config.toml
model = "image classifier"
dataset = "pixel-art sprites of 400 made-up characters on tiled backdrops"
train_examples = 395000
image_size = 32
crop_scale_min = 1
horizontal_flip = false
targets = ["colour"]
num_classes = 12
arch = "pvt"
norm = "layernorm"
norm_position = "res_post"
hidden_act = "gelu_tanh"
mlp_ratio = 2
head_dim = 16
fused_qkv = true
qk_norm = true
layer_scale_init = 0.01
parallel_block = false
inner_norm = false
moe = "top_k"
drop_path = 0.1
num_experts = 8
moe_every = 2
expert_mlp_ratio = 0.5
experts_per_token = 2
shared_expert = false
patch_size = [2, 2]
depths = [3, 6, 3]
widths = [64, 128, 256]
mixing = "cutmix"
loss = "cross_entropy"
optimizer = "muon"
muon_scale = "spectral"
learning_rate = 0.0093
momentum = 0.95
nesterov = false
orthogonalizer = "newton_schulz_5"
adamw_lr_other_params = 0.0012
max_grad_norm = 1.0
max_steps = 9600
batch_size = 256
epochs = 6.2
lr_schedule = "wsd_sqrt"
decay_fraction = 0.3
final_lr_fraction = 0.1
warmup_steps = 480
weight_decay = 0.03
adamw_weight_decay_other_params = 0.01
Rows from expert 0 of block 3, named by matrix and row number. Rows with one number belong to one neuron. Each number is 128 + 32 x the weight over its row's rms, rounded and kept within 0 to 255. All counts start at 0. After the name is the row's rms in percent of the matrix's.
# up: expert up (model.blocks.3.mlp.up, 8x64x128), inputs 0-127
# down: expert down (model.blocks.3.mlp.down, 8x128x64, transposed), outputs 0-127
up.37 086 [ 73 140 108 151 116  38 123 155 140 176 104 125 110 163 151 129  82 104 139 118 144 133 137 178 110 112  81 124  87 140 109 103 106 130 135 171 156 128 160 115 123 124 105 122 162 120 102 121 113 124 116 113 140 196 103 143  93 122 135 162 159 139 107  37 140 147 172  69 184 105 162 135  89 145 206 140  78 125  77 130 124  79 124 155 101  61 134 138  92 186 147 164  70 197  87 153  87 156 140 147 113  92 129  89 150 167 150  82 153 103 129 100  95 187 124 125 121 102 115 182 130  77 148 151 103 155 110 100]
down.37 092 [149  59 119  97 193 207 109  95 122  97 177 136 125 135 126  35 141 110 105 125  94 144 116 100  98 133 183 143 118 150  81 174  93 149 150 109  90 162 171 118 117 135 155  71 125 171 173 139  89 152 114 165  42 183 112  89 125 122 134 107 135 150 115 119 132 112 153 111 176 129 142 126 137  80 153 126 156 123 122 101 118 148 146 163 114 119 124  84 125  96 198 118 139 166 169  81 109  73 123 182 149 101 122 115  88 119 191  76 144  94 164 160 146 137 132 153 178 108 112 115 150 137 158 141 122 106 138  55]
up.38 090 [150 121 119  79 119 114 159 128 101 143 136  94 115 133 160  75 109 124 130 107 141 136 123 165 121 144 131 145 153 163  99 192 178 119  89 140 162 170 138 142  74 141 129 123 138 149  74  93 116 126  66 142  79 127 106 109 113 125 174 153 114 188  65 151 179 134 117  88 145  46 162 178 170 110 143 110 117 141  99 125 115 159  95 146 140 152 130 210  96 164 118 141 183 155 117 108  99 137 129 196  22 102 120 155 123 115 134 107 184 160 190 107 127 117 155 161 137 192  69 144 145  84 112 106 103 123 115 133]
down.38 088 [122 142 114 135 157 186 122  89 136  62 168 162 151 156  99 158  82 152 195 143  93 147 118 174 106 126 193 128 143 136  76 144 182  84 127  73 149  94 130  99  96 147  93 132 127 136 255 102 137 139 103 137  79 132 123 149 177 121 125 117 109  85 116 175  86 160 148 114  87 153 109 103 110 126 160 117 141  99 135  54 115 126 205 161 149 105 117 186 136 148  87  98 130  81 112 105 113  89 128 131 123  89 168 143 162 151 123 130 142 127 122 119 118 134 142 178 150 117  93 108 135  57 151 125 112 143 125 113]
up.39 089 [144 148 136 117 159  94 169 128 148  98 113 133  95 157 176 144 138 144 120  60 154 179 114 103 163 160  63  88 138 113  58 142  65 140 128 201 147 192 155 116 121 180 143 151 134 148 110 156 154 119 112 133  71 145  75 111 114 164 199  82 107  74 123 218 177 142 141 154 108 103 131 150 109 126 108 152 113 149  93 182  88 106 139 146 137  99 138 171 134 146  79 107 131 150 110  89 178 124 139 174 119 132 100 110  82 141 154  97 133 103 173 125 121  73 100 134  92 151  76 168 155  85 135 106 178 115 122 132]
down.39 099 [125  47 150  95  90 105  79 141 126 160 170 121 114 121 113  79 208 190 116 132  83 123 120 178 149 118  72 140 153  96  84 171 154 131 157  95 118 104 163 182 122 150 132 128 139 102 128 113 145 128 197 147  63 116 118 180 132 123 133 192  93 136 127  26 134 133 136 101 134 119  94 109 122 107 174 120 169 149 117  55  77 137 126 163 142 179 124 209 135 125  87 125 117  99 130 103 160 109 125 138 113  78 133 130 140 175 136 161 122 124  81 120 125 132 154 171 175 139 126 104 122  62 161 138 128 129 131 152]
up.40 105 [123 118 135 184 140 168 108 152 140 129 100 138 154 111 161  75 120 125 141 169 163 162 143 157 167 110 207 140 156 132 172 131 151 126 125 106 161 109 105 129 134 150 152 136 112  77 141 120  29 139 119  60 180 122  72  94 139 147 122 110  95 123 112 121  36 110 160 145 121  67 118  91  88 194 138 137 123 113  94 222 109 129 133 112 126 114 132 143 141  91 102  88 135  90  69  92 128 137 181 131 169 134  93  89 164 135 198 136  90  74 121 127 139 136 161 129 121 170 172 149 139 135  71 105 134 137 128  95]
down.40 106 [116  60 117  85 139 159 145 128 101 129  77 115 102 154 125 124  93 229 146 165 117 115 149 113 124 132 139 127 144 124 178 121 150 168 112  57 160 104 143  66  56 239 125 106 138 100  62 155  78 100 142 143 103 140 133 154 182 138 140 121 130 141 130 184 136  98 146 112 130 164 128 126  66  91  94 160 140 117 132 134 111 134 114 115 157 112 217 125 105 136  78 109 101 150 123 136 120 120 120 174 128  36 151 122 159 172 137 112 134 151 127 129 125 146 122 108 110 132 179 161 121  69  92 128 120 166 133 156]
up.41 088 [131  94 166 152 152 130 109 127 143 108 105 139 169  59 120 115 138 125 100 113 122 123 167 112 129 180 107 164 173  92  81 129 151 181 142 150 142  93 118  90 124  90 102 119 154 160 182 140 166 136 178 133 105 146 151 132 109  74 134 144 126 110  98  80 116 152 180 148 158  17  81  72 153  92 155 103 167  63 100 114 142  73 116  92 112  49  97 205 141 121 145 141 121 131 105 176 169 145  98 117 113 132  57 141 143 139 131 133  95 118 148  99 112 146  88 156 144 114 161 100 168  96 155 143  81  95 167 101]
down.41 080 [109 124 130 148 117 138 166 186 152 123 120  77 139 180 153 133 155 179 158 174 113 140 147 102  77 131 130 126 153 109 128 142  57 110 143 192 171 149  99  96 128 132 148  66 130 155 148 158  96 113 147 172 171 104 125 128 138 151 131 158  84  92 128 113 133  45 112 114 138 154 129 143 127  55 148 110 153  86 127 145  96  72 113 125 164 133 128  95 169 110  99 138 123 156 135 143 128  62 140 159 139 185 170 115 146  53 121 121 133 148 159  94 130 138  50  51 109  89 139 186 130 217  95 127 134  94 106 136]
up.42 113 [122 103 111 181 121 162 166 167 106 123 100 136 142 101 143  85 158 144 162 156 112 122 130 100 123  92 128 170 132 134 145 120  68  89 120 143 141 103  78 117 143 127  82 129 147  83 115  79 123  92  70  77 163 160 147 116 137  91  96 145 105 215  59 107 108 127 138 139 114 138 149  95 145 139  92 187 145 113 179 111 141 114 133  84 142  38 112 149 162 117 158 131 111  60 116 103 142 134 156 135 161 182 147 141 141  78  84 141  77 105 133 188 169  82 156 115 176 112 130 141 132 169 123  47  88 179  89 129]
down.42 116 [154 119 134 187 159 140 151 145 184  77 123 132 125 148 147 167  72  90 191 204 100 129 122 103 107 132 140 117 134 120 138  48  96 146 128 125  94 172  83  92 206  99 110 173 134 111 174 130 154 171 157  99 204 115 146 140 108 127 147 169 100 121 125 147 121 168 174 140  99 102 137 116  59 132 127 156 117  93 124 176 145 114 140 126  80 143  85  52 139 115 136 127 116 180  88 134 127 143 139  97 142 101  95 129 156  75 204 100 109 114 107  44 141 129 145 116 152 127 125  86 132 106  87 125 138 123 167  95]
up.43 100 [138 169 112  77 129 133 118 150 116 155 161 128 181 130 139 124 116 163 115 177 132 136 136 146 118 107 134 133 164 142 120 129 111  92  75 149 120  98  95 167 133  74 121  74 182 187 177 129 137 150 101 109 168 166 181 150 146 122  64 200 176 162  85  80 159 106 117 113 158 124 178 160  95  99 180 142  81 110  96  84 101 151 158 129 127  95  96  92 146 140  83 125 184 155 102 120  59 135  58  71 118 145 116  33  95  87 107 153  90 146 146  82 152 152  83 127 134 122 117 110 155 110 107 116 127 141 145 147]
down.43 112 [ 99 164 118 127 140  80 111 168 160  96  90 113 107 134 157 109 113 156 126 138  98 124 141 229 112 134 161 112  92 122 156 137 187 139 109  66 142 134 107  80  22 148 117 113 131 121 182 139 123 154  93 147 134 158 154 166  82 136 119  95 142 134 124 173 141 197 103 121 143 177 100 122 166 117 109 166 152  82 133 112  89 106  99 103 200  91 151 130 141 115  79 104 129 112 167 132  92  95 133 168 148 116 166 138 100 129 168 178 139 119  82 166 126 141 104  39 146 141 107 136 127  65 188 131 115 144 164  92]
up.44 089 [ 91 172 137 156 117 111 156 106 151  96 126 140 107  91 122 112 195  89 135 156  87 170  86 153 147 203 160 141 145 121  71 157 153 112 161 125  90 101 145 116 158 111  91 164 130 156  68  73 128 106 136  89  99 120 110 220 144 167 123  61 128 172 196 128 139 115 132 122 132 151 168 145  94 117 124 179 190 105 117 120  76 185 149 131 129 124  59  88  73 140 163 147 144 141 101 143 199 126  81  95 103 124 148 182 129 129  83 156 138 131 113 123  89 146  88 133 135 137 132 116  89 128 150  79 162 127 147 166]
down.44 077 [134 115 139 147 139 153 165 117 113 127 161 124 142 155 168 183  84 126 141  95 203 124 130 117 145 146 150 111 116 111  82 101 133 137 122  85 156 147 159 205 141 141 112  51 112 119 149 118 101 124 175 114 119 147 114 107  92 123 148 103 134  65 133  94 125  85 176 163 119 159 147 115 104 127 104 137 120 120 121  71 157 123  94 120 120  41 134  55 133 173 120 116 174 103  69 186  93 147 126 136 136 177 110  72 108 181  98 131 131 164 141 135 126 122  93  98 142 158 209 113 141  74  94 121 140 229 113 174]
up.45 085 [187 116 169 193 106  67  96 132 120  82 114 116 153 111 161 161 193  91 128 121  72 106 119 148 169 124 138 157 128 145  92 151 129  77 132 147 137 210 130 174 132 109  84 118 147 179 114 136 112 133  96 114  95  95 102 111  83 146 140 104 126  41 192 143  90 145 110 206 170 163 132 134 116 117 154  97 169 105 121 104  94 170 131 148 153 137  84  94  77 129 150  83 134 150 128 153 112 137  88 184 102 109 101 126 130 119 174  63 110 104 106 103 128 141 131 163 151 168 105 104  73 158 104  90 170 178 147 123]
down.45 091 [137 136  95  81  96 107 164 166 117 129 185 110 116 158  79  94  56 113 106 200 181 133 121 110 126 134 123 163 131 111 145  91 117 115 118  74 151  96 197 207 105 126 144  95 124 136  75 175 147 119 115 124 134 132 134  76 110 129 103 131 125 129 140 174 112 148 182 143 118 163 154 119  94  87 108 185  91  77 136 106 129  93 110 131  60 149 187 122 154 112 131  97 218 126 138 134 148  89 134 105 137 147 144 133  89 133 170 100 152 108  84 160 132 110 142 110 207 172 145 171 130 124 145 122 132  41 103 134]
up.46 106 [118 178 152 132  81 185 158 115 173 137  97 173  99 130  85  62 103 146 144 114  83 147 137 106 118 174  88 159 159 126 180 145 165 135  99 147 115 208 105  93 124 107 120 105 164  71 144 131 154 155 168 112 131 140 108 105 128 133 112 143 166 132 203  85 117 182  99  86 186 126 110 171 111 100 175 124  76  83  71  98 139 137 120  94  83 114  89 126 114 146 126  99 166 119 130 121 132 170 140 168 151  55  79 160 169  85  68  95 162 116 184 145 125 126 146 154 158 109 116 131 131  86 148 182 137 122 134 104]
down.46 102 [131 165 127 134 113 164 142 165  92 115 123 114 112  65 142 112 134 140 126 122 140 121 145 112  68 128 141 170 141 156 187 137 186 132  99 185 104 124 129 146 129 148 132 135 133 102 187 105  80 115 255 166 109 171 114  83  51 142 102 100 124 141 130 127 105 197 118 109 151 156 153 121 171 220 160 131 131 104 130 145 108 114 121 128 156 139 126 147 137 141  65 122 129 150  61 136 129 102 127 128 122 106 105  76 126 172 134 123 141 112 172  82 136 118  46 101 108  35 108 150 138 140  98 125 156  91 117 112]
up.47 092 [ 52 149 156 170 108  79 170 138 161 104  90 104 152 110  97 139  94 104  48 159  87 141 153 101  75 121 111 109 144 169 118 118 163 123 126 121  60 103  95 147 139 111 122 141 147 124 116  91 132  54 122  94 160 117  73 119 141 199  99 178 114 185 138 126  98  76 127 154 134 139 118  73  92 160 119 157 151 105 134 152  90 122  95 101 137 150  67 175  76 109 145 143 128  95  69 115 134 156  54 115 140 106  91 136 174  78 105 130 103 119 109 139 137 129  81 145  47 107 112 113  71 135 140 112 121 151 127 161]
down.47 102 [127 112 137  71 148 162 108 147 160  97 116 144 158 139 163 162  92 137 123 150 111 127 134 116 110 123 189 149 152 144 119 111  79 166  99  28 116 115 144 106 116  91 168  68 118  70 111  93  87  99 208 100 158 172 145 126 166 112 152 203 174 169 136 105 123 152 166 124 133 152  96 157 119 134 130 158  67 123 139 163 112 172  89 149 114 100  98 142 104 164 173 117 121 161 114 173 105 117 131 115 142 134  94  71 110  73 160 115 118 187  55  83 120 142 130  59 182 172  98 117 150 138 155 143  97 117 126 138]
up.48 107 [114  32 207  94 153 135  82 127 143  98 163 116 127 177 181 146 100 118 129  78 120 147 137 185  85 160 201 111  60 127 118  88  68 120  82 191  95 131 104 147 152 144 150 161 138 133  99  76  76 115 116 134 101 135 122 118 145 101 163 145 137 169 157  85 116 142 169 139  76 104 144  93 121  76 187 124 141 151 103 137  96 116 103 148 119 150  76  98 122  82 153 126  94 143 125  65  98 146 133 127 128 137 133 151 124 141 151 114 108 175 175 142 171  61 135  96 118 153 144 127  78 155 125 151 148  85 135  91]
down.48 095 [129 147 148 133 153 140 105 162 126  94  78 138 102 134 113 177 143  75 128 104 199 141 136 179 131 139 104 130 135 113  78 106 136 117 112  67 141  79 133 146 143 102 141  99 132 120 109 118 149 128  30 158 102 126 148 149  48 135  94 126 134  97 138 205 148 113  66  89 136 143  87 130 147 148  80 142 124 178 133 104 130 163 131 119 135 119 126  70 140 133 121 137 174 131 136 164 147 135 135 129 148 180 148  59  94 164 142 140 129 129  57 102 138 133 123 202 156 255 149 128 112  88 127 140 114 149 146 108]
up.49 097 [127 140 174  96 143 178 164  85 202  97 133 111 130 109 182 153 172  76 109 155 169 113 172 150 135 182  96 172 107 119 125 107 109 125 115 116 170  88 117  76 138 127  92 115 129 115  98  70 170 155 151 157 146 135 134 140 145 110  83  97 147 109 146 143 170 136  71 156 185 172 168 127 115 144 115 142  84 131 122  88 134 152  82 112 133 139 172  93 131 126 176 129 104 172 123 133 179 113 108 119 125  93 166 180 156 127 157 171 123 187  72 189 106 137  90 146 164  90 128 151  98 168 102  39 189 129 118 161]
down.49 095 [153 188 148 111 103 134  54 138 131 160 180 125 100 148 104 112 114 202 150  95 135 118 133  53 146 125 144  97 113 104  75 191 127 152  99 129 136 124  88 112 123 117 154 204 118 151  91 114 106 131 205 191 117 102 132 148  97 128 144 159 150 140 125  91 148 223 108 126 148  54 138 129 105 184 147 115 141 112 130  66 105 114 151 149  97 155 115 113 143 117 142 127 216 141 109 145  40 145 131 105 161 143 107 102 127 147 166 130 133 111 121  97 128 134  93  94  76 148 105 156 132  66 135 133 139 139 140  90]
up.50 102 [134 112 107 124 119  74 203 165  98 108 133  81 137 181 133 132 165  96 127  67  86 113 129 100 124 145 181 111 136  83  87 151 107 110 151 122 160 138 118 139 186  97  80 105 154 136 161 134 152 150 178 186  93  82 135  55 112 138 175  75  82 105 122 133 109  88 179 190 150 119 103  90 156 107 110 101  85 170 111 167 129  87  72 116 135  82 107 161 100 149 151 115 128 146  78 130 123 176  57 125 103 111  98 105 116 101 157  64 117  95 167  79 118 130  95 142 148 101 118 123 117  74 152 157 142 164 147 122]
down.50 114 [125 153 109 130 138 128 183 143 129 129 151  83 118 166 142 108 151 157 139 160 146 122 161 178 111 141 145 128 133 127 124 139  40 224  95 141 114 141  85 179 162 146 125  70 108 151  71 149 139  89  49 163  65 113 128  98 160 125 119 151 109 115 123  98 136  57 145 155 154 146 129 137 112 141 123 157 109  78 130 140 104 169 118 141 140  87 136 216 142 132  69 139 141 130  83 115 137  76 129 105 126 170 111  67 149 130  96 136 132 138 159  57 131 144 197 108 172 108  88 178 123 156  92 129 133  67 149 132]
up.51 101 [140 144 136 123 161 185 181 109 111 114 114 159 171 169 110 144  81 144  83 113 186 149 108 120 128 156 129 172 131  55  94 144 125 111  86 108 118 124 165  99  63 134 128 186  32 136 163  64 164  90 158 145 171 147 119 167 113 121 125 177 140 110 145 141 147 131 154 140  99 130 114 166  86 144 104 152 117 144 206 109  90 186 100  67 134 170 146 103 155  90 140 167 133 150 170 117 126 133 131  63 133 105 111 198 123 178  98  58 139 140 173 124 122 150 103 125 115 104 122  96 104 128 121 126 106  72 154 133]
down.51 093 [118 150 134 122 124  90  79 205 133 112 185 141  78 101 165 173  78 111 139 122  64 122 117 144 139 128 149 120 101 105  95 120 200 134 140 184 136 111 184 157 135 194 130 153 115 200 146 163 128 114 167 162  85 123 133 132 177 124 115 151  98 107 120 202 142  90 134 127  95 134 149 147 187  94 116 154 130  99 130 129 194 113 144 107 139 138 120 105 127 147 101  70  31 151  96 155 117 152 122 101 133  98 123 112 110  81 199 129 125 126  94  97 126 122 104 119  44 190 124  97 135 106 122 136 123 135  83 156]
up.52 094 [110 167  96 141 160 132  57 176 133 115 110 120 187  61  86 122 146 142 105 118 172 119  74  97 103 134 150  83 101  91  73 157  93 143  95 102 109 127 144 112 140 142  91 138 150 154 104 160 136 151 127  98 137 116 113 132 118 132  96 135  96 113 157  64 126  76 152  85 185 170 148 154  97 121  86  67  89 125 116 130  94 130 157 140 135 141 136 152 173 150 140  81 139 131 109 163 145 132 145  59 106 121 119  45 169 120 153  84  77 166 104 147 139 157 145  97  86 169  58  91 135  84 103 151 107 211 140  96]
down.52 086 [121 137 138 156 103 119 140 121 106 145  93 116 123 129 200 155 128  70 129 102 139 128 150 135 133 137 108 120 146 118 161 117 133 105 121 138 134 160  74 151  51  70 110  96 143 107 115 215 106  94 173  98  58  99 115 109 147 136  74  86 147 111 135 153 145 126  91 154 166 183  83 127 154 122  37 135 206 161 141 142  97  89 136 123 150 146 137 170 119 119 212 114 102  91 151 155 133  87 136 150 144 113  98  51 152 118 114 143 138 119 105  82 138 130 116 173 178  92 138 188 143 162 183 143 136  95 129 173]
up.53 096 [152 175  89 139 115  95  60  87 172 121  93  83 109 125 208 134 115  97 135 143 129 108 126 141 170 109  98 148 136 156  56 177 142 131 171 152 146  91  80 114 158 121 166 189 183 160 148 109 100 143 155 107 104 128 147 205 178 115 136 139 130 209 137 123 113 124 113 168 152 151 148  54 124 121  96  96 123 131 155 106 109 173 149 147 138 160 147 115 143 158 137 175 118 151  66 104 126 109 108 121 150  94 116 138 205  93 139 158 123 122  92 148  96 119 110  89  62 116 104 164 175 165 136 117 149 182 136 167]
down.53 085 [123 162 121 127 115 152  31 145 121 105 141 140 104 118 107  89 129 172 145 149 204 125 111 117 144 129 100 136 122 141 175  83  99  40  97 185 118 116 137  99  69 113 141  98 126 145 115 107  91  94 187 113 132 153 116 138 111 125  87 116 165 143 124 169 123 160 125 130 130 165 162 131 121 103 159 130 139 128 135  72  83 158 132  90 151  88 141 116 113 145 141 135 198 128 145 108 149 132 113 147 111 206 178  82 126 170 154 151 120 132  32  69 132 132 117  65 129 125 156 145 131 244 154 129 119 109 133 127]
up.54 082 [ 97 155 111 118 141 120 174 105 142 121 139 153 156 101 107 109 155  93  59 109 134 128 138 176 117 161 119 144 171 127 109 127 115 146 115 203 124 140 184 161  52 102 118 124  72  98  67 111 133 127 171 138  18 144 122 153 129 227 155 165 148 118 131 139 119 180  93  79 123 102 110 119 127 151  72 174  86 180  85 144  95 102 157 135 131  92 120 140 148 114 134 119  57 125 156 125 132 155 140 103  61 114 115 165 131 126 162  63 123  99 134 118 103  87 118 101 107 161 157  99 171 104 132 110 102 174 126 120]
down.54 092 [129 138 144 123 187 118 107 136 128 105 169 144 140 119 100 116 147 105 189 101 108 153 125 135 118 164 158 113 138 113  90 166 115 148  48  74 105 145  88  62 144 129 145 157 142 146 165 106 160 110 117 106 138 152 127  82  46 139 145 163 131 100 133  71 116 115 197 104 144 180 101  89 151 175  72 149 137 132 142  90 144 150  59 127 151 121 172 144 106 156 134  78 144 126 141  76 103 173 126 191 157 127  83 117  70 135  73 149 154 207 100 145 142 144  72 148 115 122 130 163 137 100 101 140 126 202  91 150]
up.55 094 [177 144 141  90 157 133 103 139 144 110 146 104 126 144  83 106 176 124 161  66 103 102  92  82 164 207  48 109 126 174 158 166 166 101  43 102 156 103 146 167 141 126 138 129 128  46  87 160 158 155 116 104 115 115 137  92 160  91 136 133 143 150 134 132 187 141  99 108 105 136 123 128  89  82  98  91 133 148 124 125 106 112 107 127  96 124 128  93 175 210 102 114 130  87  75 164 122 140 174 136  79 161 148 162  79 113 110 129 168 138 101 148 103 112 120  55 110 113  49 131 148 155 112 126 137 116 138  91]
down.55 106 [117  74 120  73 116  83 137  56 116 162 128 139 125 122 102 173  95 163 128 138  86 140 127 200 151 126 114 127 113 136 135  77  73  89  90 146  95 145 113 140 106 133 148  70 126 195 104 109 124 103 156 211  99 118 153 158  95 122 190 137 159  93 127  75 130 162 125 124 153  95 135 142 193  50 120 133 199 205 124  93 146 107 140 132 100 134 101 114 105 131 110 170 145 179 126 148 119 136 127 111 133 116 146 130 143 121 140 130 130 113 164  98 116 121  74 195 113  94 137 135 142  91 228 127 120 175 146 143]
up.56 102 [141 100 121 143 167 147 152 117 115 134 109 114  83 126 146  76 175 107 159  83 177 127  51 128 143 134  68 119 177 135  73 130 105 163 112 188  94 182 144 191  93 129 141 145 126  98 115 152 127 118 125 132  90 113 139 104 198  88 196  78 136  79 196 129 152 121 130 140  88 100 170 142  92 180 147 117 126 136 177 191 112 105 100 180 136 151 114 192 129 110  84 141 127 100 113 170 186 140 157 161  71 137 102 122 140 131  81 121 160  90 161 123  98  89 134 145 136 143 117 142 124 149 118 129 172  76 166 166]
down.56 106 [150  72 136 136 103 119 150 155 146 184 137 112 134 137 139  86 105 150 144 113  54 129 130 163 117 131 144 112 112 107 193 172 167 181 106 100 125 184 100  74  66 168 100  70 143 139 129  76 118  99 231 182  20 152 107  89 152 125 111  97 143 129 130  84 129 152 132 135 159 124 123 135 197  99  82 113  86 158 126 143  75 149 139 132  95 140 133 179 120 128 135  92 119 142 108 166 135 143 133 129 137 134 155 193 130 157  90 124 137 114  92 152 125 129 108 102 123 160 190 106 117  57 131 134 115 155 137 148]
up.57 107 [ 96 113 171 132  98 146 124  82 133 129 110 114  91  88  76  61 110 128 127 148 140 124 108 117 208 145 154  99 175 134 145 101 116 131 147 102 167 121 160 100 144 147 134 150  69  51 116 146 121 104 138 119 134 138  63 107 144 213 113  65 106  75 135 130  67 117 179 151 109 113  91 119  92 181 109 127 127 154 138 167 174 119 119 163  62 126 148 123  99 106 161 133 129 145 130 160 198 131 147 128  86 161  88 177 169 178 153 116 125 137  88 169 100 106 139 178  72 120 178 134 144 147  84 151 129  73 102 128]
down.57 112 [128 114 136 106 133  98 104 104  99 155 120 137 119  79 167  75 155 182 139 167 113 135 125  44 151 141 150 121 113 129  96 174 130 160 112  77 108 137 110 147 104 194 126 137 141 163  87 174 134 110 126  88  45 132 113 108 160 129 129 122 127  96 130  93 121  52 124 120  86 175 135 115 135 131 178 132 108 141 130 143  86 115 151 115 209 144 132 201 127 137  38 136  93 131 119  98 120 153 128 150 142  92 233 156  98 190 112 142 131 188 178 118 125 114 113 111 112 170 163 132 142  73 103 129 123 153 123 167]
up.58 097 [ 81  98 161 152 138 143 130 150 116 156 108 116 145 127 140 120 128 136  73 164 138 129 160 154 143 114 105  90 165 111 117 159 166 137  97  77 114 182 112 127  98 182  98 152 124 107 163 141  86 150 132 128 112 145  74 103 134  91 125 200  71 164  67 115 112 109 137 117 119  53 122  49 142 101  94 164 133  80 175 152 103 116 121  95 143 172  41 213 122 158 103  81 156 105 107 153 139 118 182 219 108 113 115 126 151 101 132 108 141 134  73 140 142 130 135 100 114 126 118  62 130 153  61 127 146 110 138 127]
down.58 099 [129 101 119 106 107 170 204 132 124 188 154 122 119 210  89 144 127 125  94 159  45 118 106 161 134 136 169 157 126 138 120  82 168 164  81 104 133 111 147 163  58 134 159 177 122 146 155 127  91 115 125 123  99 174 134 143 126 123 101 120 147 132 124 105 114 113 104 132  93  90  82 105  90 146 180  97 109 184 130 136  74 142 111 139 143  92 142 202 124 131  76 137  99 101 116 127 137 111 125 163 134  71 193 194 111 144 119 109 133 137 113 154 120 130 101 107 171 147 118 161 139  39  98 121 122 227 109 125]
up.59 092 [112 121 115 160 117 155 127 154  97  96 132 149 193 105 136 120 138 115 125 125 107 159 163 154  91 119 123 130 114 168 150  88 101 103  89 126 102  99 155 118 164  86 138 117 126 110 110 150  82 103 119  93 211 166 165 118 136  67  66 163  73 173 161 125  71  99 166 174 158 141  85 170 128 108 161 176 126  85 109 125 125 125 114  72 131  70 144  43 161  87 143 154  70 145  95 120 130 132 136 132 166 160 120 177 108 155  80 168 143  57 112  94 124  97 128  50 142 142  88 153  94 188 132 129 142 107 111 145]
down.59 101 [133 171 147 159 152 116 127  84 184  76 134 119 176 134 160 162  88 117 106 158 147 136 134 204 149 106 135 143 134 163 143 166  62 139 125  67 128  42 127  96 190 157 111  76 130 103 200 105 125 134  65 142 159 154 122 130 119 129 122 163 129 172 130 134 106  97  87 136  86 114 124 136  53 115 159 141 111 114 133 129 190 123 125 110 102 133 141  76 134 128 148  92 163 135 178 178 128  90 121 129 127  11 137  73  70 151 131 127 137 166 122 128 136 130  70 144 104 124 154 132 142  86 144 129 146 155 163 122]
up.60 084 [131 147 178 139  57 173  64  89 109  83 117 120 115 116 149  73 131 109 150  81 108  63  80 127 169  57 109 128 183 116 139  86 113  89  94 164 152 139 137 200 110 158 160 145 108 141 152 153 145 140 129 120 154 151  74 111 113 131 146 144 240 113 116 138 171 128 164 164 154 112 175 153 112  79 129 100 100 139 139 112 124 167 161 144 161 149  88 101 146 121 131 123 137  91 188 139  99 148 165  92  73 154 155  81  97  89 175  96 100 117 160 154 132 132 118 104  97 167 113 120 134 165  65 126 120 131 100 131]
down.60 075 [ 89  74 124 122 123  97 145 135 100 152  49 155 169 149 168 107  66 133 138 185 112 157 137 148 158 116 156 112 111 134 113 132 165 135 124 158  48 174  94 134 141 156 125 107 130  98 120 137 139  80 163 174 104 186 171 147 189 128 117 145 150 126 127 137 111 102 170 143  93 121 116 141 113 138 119 138 152 177 120 172 147 113 102 117  37 134 128 105 123 117 100  84  63 131 181 102 144 184 143  96 147 134 135 197  48 151 158 121 131  91  63  81 130  94 157  87 179 118 128 117 129 128 184 120 147  77 164 121]
up.61 095 [107 126 165  78 122 103 157 126  83  91 137 157  67 152  88 169 136 142 144  98  99 120 121 121 138 107 150 161 147  85 171 159 148 132 123 111 136 132 170  79 222 147 176  69 151  86 144 135 117 101 113 116 102 187 126 127 141 142 186 145 117  73 110 168  76  82  73 112 126 102 146 121 113 104 171 144 139 110 130 124  81 138 170 144  81 121  87 130 170 180 149 115 141 167 181 132 114 145 136 155 125 146  85 193 126 109 191 152  96  91 117  56 170 137  76 141 100 104 113 193 100 103 128  85 132 139 102  90]
down.61 106 [133  52 155 109 196  81 116 122 178 127 140 119 179 111  83 106 203 120 163 214 106 122 129 122 121 130 117 101 135 122 104 145 109  78 116 107 160 117 102 159 100  97 193 127 143 147 101 114 177 133 135 124 146 153 114 130 135 140 118 112 112 169 127 132 122 109 223 149 129 120 148 131 136  29 138 132 111 108 130 151 118 109 110 121 179 108 116 204 125 150  61 109 157  55  76  92 114 159 122 149 130 107 117 112 104 205 140 102 116 140 132 121 113 101  73 161 112 175 181  74 121 135 126 122 118 144 127 170]
up.62 107 [151 162 139 139 103 119 110 149 184 110 144 137  86 121 173 173 201 126 121 130 150 138 129 118 115 153 100 148 150 176 164  82 132 145 132 143 172 137 134 109 122 136 103  73 123 153 192 174 101 132  86 107 211 162 176  98  52 121 125 134 157 129 129 108  91 176  58 111 130 111  96 178  90  77 145 147 147  92 142 148 115 109 147 121 104 148 148  89 154 126 206  72 141 160 146 152 104 121 137 143 158 137  77 118 121 101 153 165  47 164  62 117 151 137  97 137 100  90 147 129 181 176 130 106 151 152  88 161]
down.62 110 [148 141 126 133 128 148  98 125 130 146 133 137 132 118 117 100 140  77 166 150 110 123 130 134 120 131 153 135 141 106 114 172 111 108 107 193 189 111 110 143  93  86 125 186 143 185  89 129 172 120  96 144 197 129 134 171 142 133 100 103 129 149 129 114 142 125 193 145  68  66 165 100 142 126 232 103 101  98 129  88  95 153 119  81 134 131 149   9 113 129  50  90 107 111 139 104 139 140 128 120 129 107 157 111 106 164 134  84 132  69 175 109 134 121 158 180 162 132  82 187 125 113 144 122 136  85 164 181]